Weights of a small contrastive audio-text model.
Model: 5.23M parameters, encoder arch convmixer, encoder activation celu, encoder patch size 4, text encoder width 256, text encoder layers 6, text encoder activation gelu.
Rows from block 3 of the audio encoder of a small contrastive audio-text model, named by matrix and row number. Each number is 500 + 40 x the weight over its row's rms, rounded and kept within 0 to 999. All counts start at 0. Numbers have three digits each. After the name is the row's rms in percent of the matrix's.
Before each channel's rows are labels from the 100 clips, of 14848, where the channel reaches its highest value: "strongest on" is what is common among them. Only what is clearly more common there than usual is listed. The data: simulated sounds of rotating machines with and without faults. In brackets: how many of the 100.
# pw: pointwise conv (encoder.blocks.3.pw.weight, 192x192x1x1), inputs 96-143

strongest on: slowing down (62); compressor (48)
pw.91 068:499505511475505496398494528461541521496522493510508503492484506486478493420515507510554494499493323485488440502510639538483496496506512492506524

strongest on: speed change: steady (99); gearbox (41); electric motor (36)
pw.43 126:501502500334502499504502509471497494485501495501495519505489500569496496503510499501501502288486488384530493501502498487474501532500498494474505

strongest on: gearbox (36)
pw.157 089:503494499676492498520484458487433501495489441524497493498499487494483477500517499495502474472470529508501492470504535507502484494470502476505434

strongest on: electric motor (68); imbalance (34)
pw.56 087:497494529478494493536481378510475500492488489491492516499510509509420493519492498497468494498518514505480499491495491449506529456502499364495513

strongest on: piston engine (82); speed: medium (63)
pw.77 078:497430555523471512417493511582502492500497444504501502501494500515496497505609496499503433497494493461500522504502479498498502513502500496524506

strongest on: compressor (99); text has "speed" (95); speed: medium (94)
pw.1 069:596497503519522528493420504503520502499507551503539503558572449508505511551490502499433494546502547526478487546511485528500508619514598501497508

strongest on: speeding up (96)
pw.187 092:519502495522501495499428498500411496521496507436498496518508502498505495486501505522503502518490441743498492483495479445500452486490500487330504

strongest on: slowing down (76); piston engine (62)
pw.189 062:498575502514527622509497488532461501466484503507418513508481507506472441574485534451497508492521563486486494510502479504498501497502494505499522

strongest on: bearing knock (39); electric motor (31)
pw.63 072:505485500511509484501455481497477491432510501493475560499500604501500505500394526498523494498495456504511520497511510428509532497548499500506496

strongest on: compressor (80)
pw.175 106:485490488574555501497490500498503500469495491490499472467497505501509488506500498507502529493500492530501493505513494490586471502501498489501500

strongest on: state: faulty (100); bearing knock (80); piston engine (40)
pw.36 052:487466484500498406491356495504532456494505525519498462500507505532500506428504496511529512508503475481505500576483520480507501458494467504462463

strongest on: speed: slow (84); compressor (72); imbalance (42)
pw.45 085:502506502497499498512473533491513492405378489555440644495483495504487509500494501499497504469500365511491495501381502501511496490530497539509511

strongest on: state: faulty (92); electric motor (38); squeal (33)
pw.13 066:531498507399507496501419475506495412497507483401501507507439515496482471484499499497566502501488484486501484518532506500523564401494501451491502

strongest on: piston engine (40)
pw.190 104:504493502488376402501488499504503498480498491498341503501497545490558477506429552500499500502492517504489650512477488499486495529536524496500501

strongest on: speeding up (63); compressor (46)
pw.101 078:527448502573506502492516497494476535500475456493520505509493463483502479721497547483476510465476500514471468503526510495498530537497495512570500

strongest on: speed: slow (64); conveyor (57); compressor (38)
pw.121 136:321502513489492504510505494505508510496498498500519486501500504544503405502504492526500512523509515495316484505507509509577503500497537489510504

strongest on: gearbox (58); piston engine (40)
pw.124 106:502498505495500474502476495545540497537458500491498403534505503495495531503499417496489508498253497496681423471503502497513506499500475516486512

strongest on: conveyor (56); compressor (29); thin (high-pass) (29)
pw.166 112:489498510467586499497497501499502508589491428508503446506499488509495501502503464544498511500517538498475498494496501501644518496495458503500455

strongest on: state: faulty (100); rattle (73); bearing knock (49); machine: compressor (29)
pw.111 100:505518500497525486453519499502501498498502491537506509499435506500508501397504483545517502513564499471501498551501499497505500490499501503491506

strongest on: bearing knock (76); conveyor (35); machine: compressor (30)
pw.109 082:480552496517496519500500484512461501512506505509471484492504501497483500505499497498465444528469507476521500417525495463512497507491484501512508

strongest on: piston engine (99); speed: fast (99)
pw.167 104:490496495534459497468631530516506503499497505515427489498491409497499485507527505499509472496557494498501500470485504518487486491497502510512499

strongest on: speed: slow (72); turbine (51); thin (high-pass) (32)
pw.171 092:551489509498505499552485503487512497501558504505465495546525501511498484462441498506486472501523529497505490484515477523553484499548501518487508

strongest on: piston engine (99); speed: slow (98)
pw.104 093:486500502502508505507464509504501496485500500498694503499503471565517495547506627527502332496510484496499494497481502498513492491499497493526475

strongest on: conveyor (100); speed: slow (100)
pw.170 086:499503465510407538460537509504493484834512490494461539485497475527499520501510517482514650534509485477506513495467499497486495502524477499499504

strongest on: slowing down (60); gearbox (46)
pw.163 147:498520503222519486495501499501501498503496499479503503498521508487496499502500498500501503828509508503501512496494502496496504506451496500516495

strongest on: conveyor (83); speed: slow (83)
pw.25 105:508495493509504490550473489503498515695498511479487446546519499498535363505497500498486764499515490506528491504508499489494516494534363591501502

strongest on: reverberation (76); text has "room" (76); text has "reverberant" (76); compressor (67)
pw.15 065:491480486503507501493534491480485491499495525496505637505495500525519499520501501694491501507498495496497494500499441474501498503496495567497507

strongest on: speeding up (68); thin (high-pass) (52); gearbox (43)
pw.105 101:501503501506512483501503530491505493496505473502521495497460500593527500502501500494501502532497498752500501458669497525513516474482714512504502

strongest on: state: faulty (86); squeal (54); rattle (32)
pw.141 096:500502468513639496493499473502477502503490442504491476503481514393513500530496502501499500463499491510505504625548488499501463461490500523532500

strongest on: state: faulty (97); squeal (96); piston engine (37)
pw.110 103:515598496507534634433499498516369494511480492493492500497491500420513499498461505489501494507498503516503554451503433361526518491506512512563503

strongest on: piston engine (47); conveyor (42)
pw.160 115:501393482499537500500494499503468415488499502512585497524497495502501500535505689490464502501709459503497514542505503510489504493502490487518520

strongest on: slowing down (99)
pw.42 094:515490502383418502498492466516489522503496460384522494504496540500670505507501494501502502525501482502502496501488489500470487461481527467420500

strongest on: speed: fast (82); imbalance (69); gearbox (40); machine: turbine (38)
pw.153 118:498311499516479499731502509528499487503475493516499499446345497647458495499483532485504500501539497499496494497541519486500502505518502496500529

strongest on: bearing knock (67); electric motor (40)
pw.158 074:502467495509502468502418461561497472485510507501495491494479619499492500566452499509498502503529490550499554332547484468518440465505486507444477

strongest on: turbine (34); gearbox (32)
pw.88 095:497454505471482513544502523500503509501495488508496511513494491587508451506458432506500406632584515512501532513501543500504512513492482501496493

strongest on: electric motor (54); gearbox (38)
pw.122 091:445493495522497502485514489611502503498502507515500563502474526503507506509512496494501497491499501502502499528478469509540517488500488352516498

strongest on: gearbox (73)
pw.98 094:496503508448473429833513498502502501506425496496496501497494485504497494507285500484503503496536491480569497498500504506504501485494494498522516

strongest on: electric motor (52); turbine (34)
pw.87 094:516527506497564492500550490516494501507460496503507500504506503494507499498503504499508501501499500501498499494484510514484492505504500484552499

strongest on: thin (high-pass) (100); pump (34)
pw.149 070:501457504476565493487513582462498493493564499442498503505498534508504497499473498475487499498504493497442501488490496566514541489598489487504501

strongest on: gearbox (100); speed: medium (73); speed change: speeding up (65)
pw.128 130:502501501500439507476496503516475497501497471498504510446466498500498501503498493499520508501501487498499621500500500410499499495477499489506546

strongest on: piston engine (100); speed: medium (91)
pw.19 108:493501499499550467477495496509492497501530479475307483495495393515550496536498370504473506500497490502500499504499509507433497505498496495501500

strongest on: piston engine (89); speed: medium (84)
pw.174 080:508556500499487452362495551432472430506516495572485490493499484500516514509500492534501498429200488500494534501489549503513500490439497527498501

strongest on: quiet level (61); gearbox (49)
pw.117 106:506546499499499511316499502473481498499504538507494505491497583530470499506603497504496492535496504482515496512518474483514510495494600374505522

strongest on: turbine (100); speed: slow (87); speeding up (72)
pw.130 080:501494501499498489496530484494508490495512509490499502622482581505575505505503490500519495496487511495499504507522474607495512506464499476499523

strongest on: rattle (38); compressor (37)
pw.120 078:511518520468494551515491547423500379493501431518510445503500508500501539498500471490483505503503509495497504305450554503567501495519496487491519

strongest on: speeding up (61); gearbox (39)
pw.27 076:502500498498481489497490510490567453471470517491584493490393499495493510500454492513490494568511490697503523516536429466497501474506499508358497

strongest on: reverberation (65); text has "room" (65); text has "reverberant" (65); turbine (50)
pw.28 074:516499512492505499494506504515482494501438510563499501509484514465503514486496542522412497517521491505499500476504443499503497512510502503422487

strongest on: electric motor (100); state: normal (79)
pw.72 063:528606485483490442497535649461514501504466501501451430483473491534501515508479518499445534498495478491515532562517515523503500509488525435497507

strongest on: quiet level (95); gearbox (38)
pw.16 126:506493430503500495501508501499504500501505499492500508503502497497500498498499510503500494512499498493497501461502511480502500510500498505539415

strongest on: clipping (47); text has "clipped" (47); electric motor (30)
pw.161 074:500512489500496498486527412505493512644506506479504574498492529604524496500490488461502519592515525495500382494474488500511488487497501503492465

strongest on: state: faulty (88); rattle (78); gearbox (41)
pw.99 077:509478518510552502506397511504502534467504509471497491497501503527508518534495540476526591511479504492496501528501497507493482479468753495497515

strongest on: clipping (54); text has "clipped" (54)
pw.127 078:491502410505540498491404497520483482495415488499487536507494512424497502461576499480496513486543505506494503454573508506444455505496504498500501

strongest on: bearing knock (94); piston engine (48)
pw.147 087:500487503495488492462491500491499544506500511542495490498525527492505498527519506448523499497506463506499504479486468505503501487501500512450504

strongest on: compressor (64)
pw.4 119:494500501479499498468485498497497583490507503500505495498491501532490681501497508503499513497480502500509483447496501499534516498501501501497502

strongest on: quiet level (63); electric motor (39)
pw.173 127:513492517503503495494503498501497531500507534475505498506498503499500494505491492499500487499501521510324498791498450453507497495503800501499520

strongest on: thin (high-pass) (95); gearbox (29)
pw.71 073:496477497476501509501393516491494499498518502417488566504683481483499499495573496500501505500461493518505506494523499507501502515510500526490476

strongest on: speed: fast (92); piston engine (91)
pw.89 091:502674501506487450504541512512540546502504580572494520507494507503501503480493499508495497497663500508502501466422410507503513498496502491497499

strongest on: electric motor (39)
pw.73 079:541497488498504494485501503508496496448508492487415514555427489504516466501516480502497547503482506452535497418527583522511526603488559504462459

strongest on: speeding up (79); speed: fast (67)
pw.35 122:501528496759498508504501524496500503499503510438511501524500500497399525515477507497500460502483497690485492485508503479502489492504512495504510

strongest on: speeding up (96); turbine (44)
pw.61 138:500517498834496478499515496478501502503490516505503500520497509502501501505496513501499500217496519371501501500504498506476503505501499503498493

strongest on: clipping (98); text has "clipped" (97); turbine (31)
pw.183 140:498498581497456420500584512526503500504499499497477501504491500501485495505499512500500571508509522500499520492494500492480503499514500501509499

strongest on: rattle (36); compressor (35)
pw.12 126:502516500514498503499510505503501500504499506501494498475477501501488502504498506498505484510503572479499572498499506522525497493505498498521473

strongest on: conveyor (72)
pw.5 088:396489492508466488488518501492487526490502500506531408498496494497491503505502482503500477497572372500535522497504501507640513501501402500498577

strongest on: speed: slow (88); compressor (68)
pw.68 098:459528498502531461472565496508437519412585506503428450539465498516551509523478510729501506580516489498499495463483510493503466509515505499494510

strongest on: speed change: steady (96); compressor (42)
pw.144 132:520497492331502497499498500510500503496504505499504496504503505485502527497499502498522428362509500501504508499496500503498536502505499497497496

strongest on: speeding up (95); fan (36)
pw.172 101:493503499502525509484494502497510492465479498510500501516500512499501484515508493492500516515506504767421465528482486463487550478483552461367500

strongest on: gearbox (74)
pw.64 088:497500492504497493503400524500495497496501485504507489504497474520496486507496507463532479517508504500439501548501507499375545501497633529504498

strongest on: electric motor (50)
pw.30 084:499483518507532492487512508458499522511525502513511667521422506480496505494471540510505500472580481543515472574460487491536459489494363500506504

strongest on: gearbox (41); electric motor (30)
pw.184 089:497537490488500508502572497472478500488501499476499508538500544500504504485510502503495497455511502496500501496492475489541503484497488446599496

strongest on: gearbox (37); turbine (33)
pw.22 086:491499502501494479565468464498501506473499483495491503495430472425490516471487498498488509505507502466500478454501457341488498521492500442541494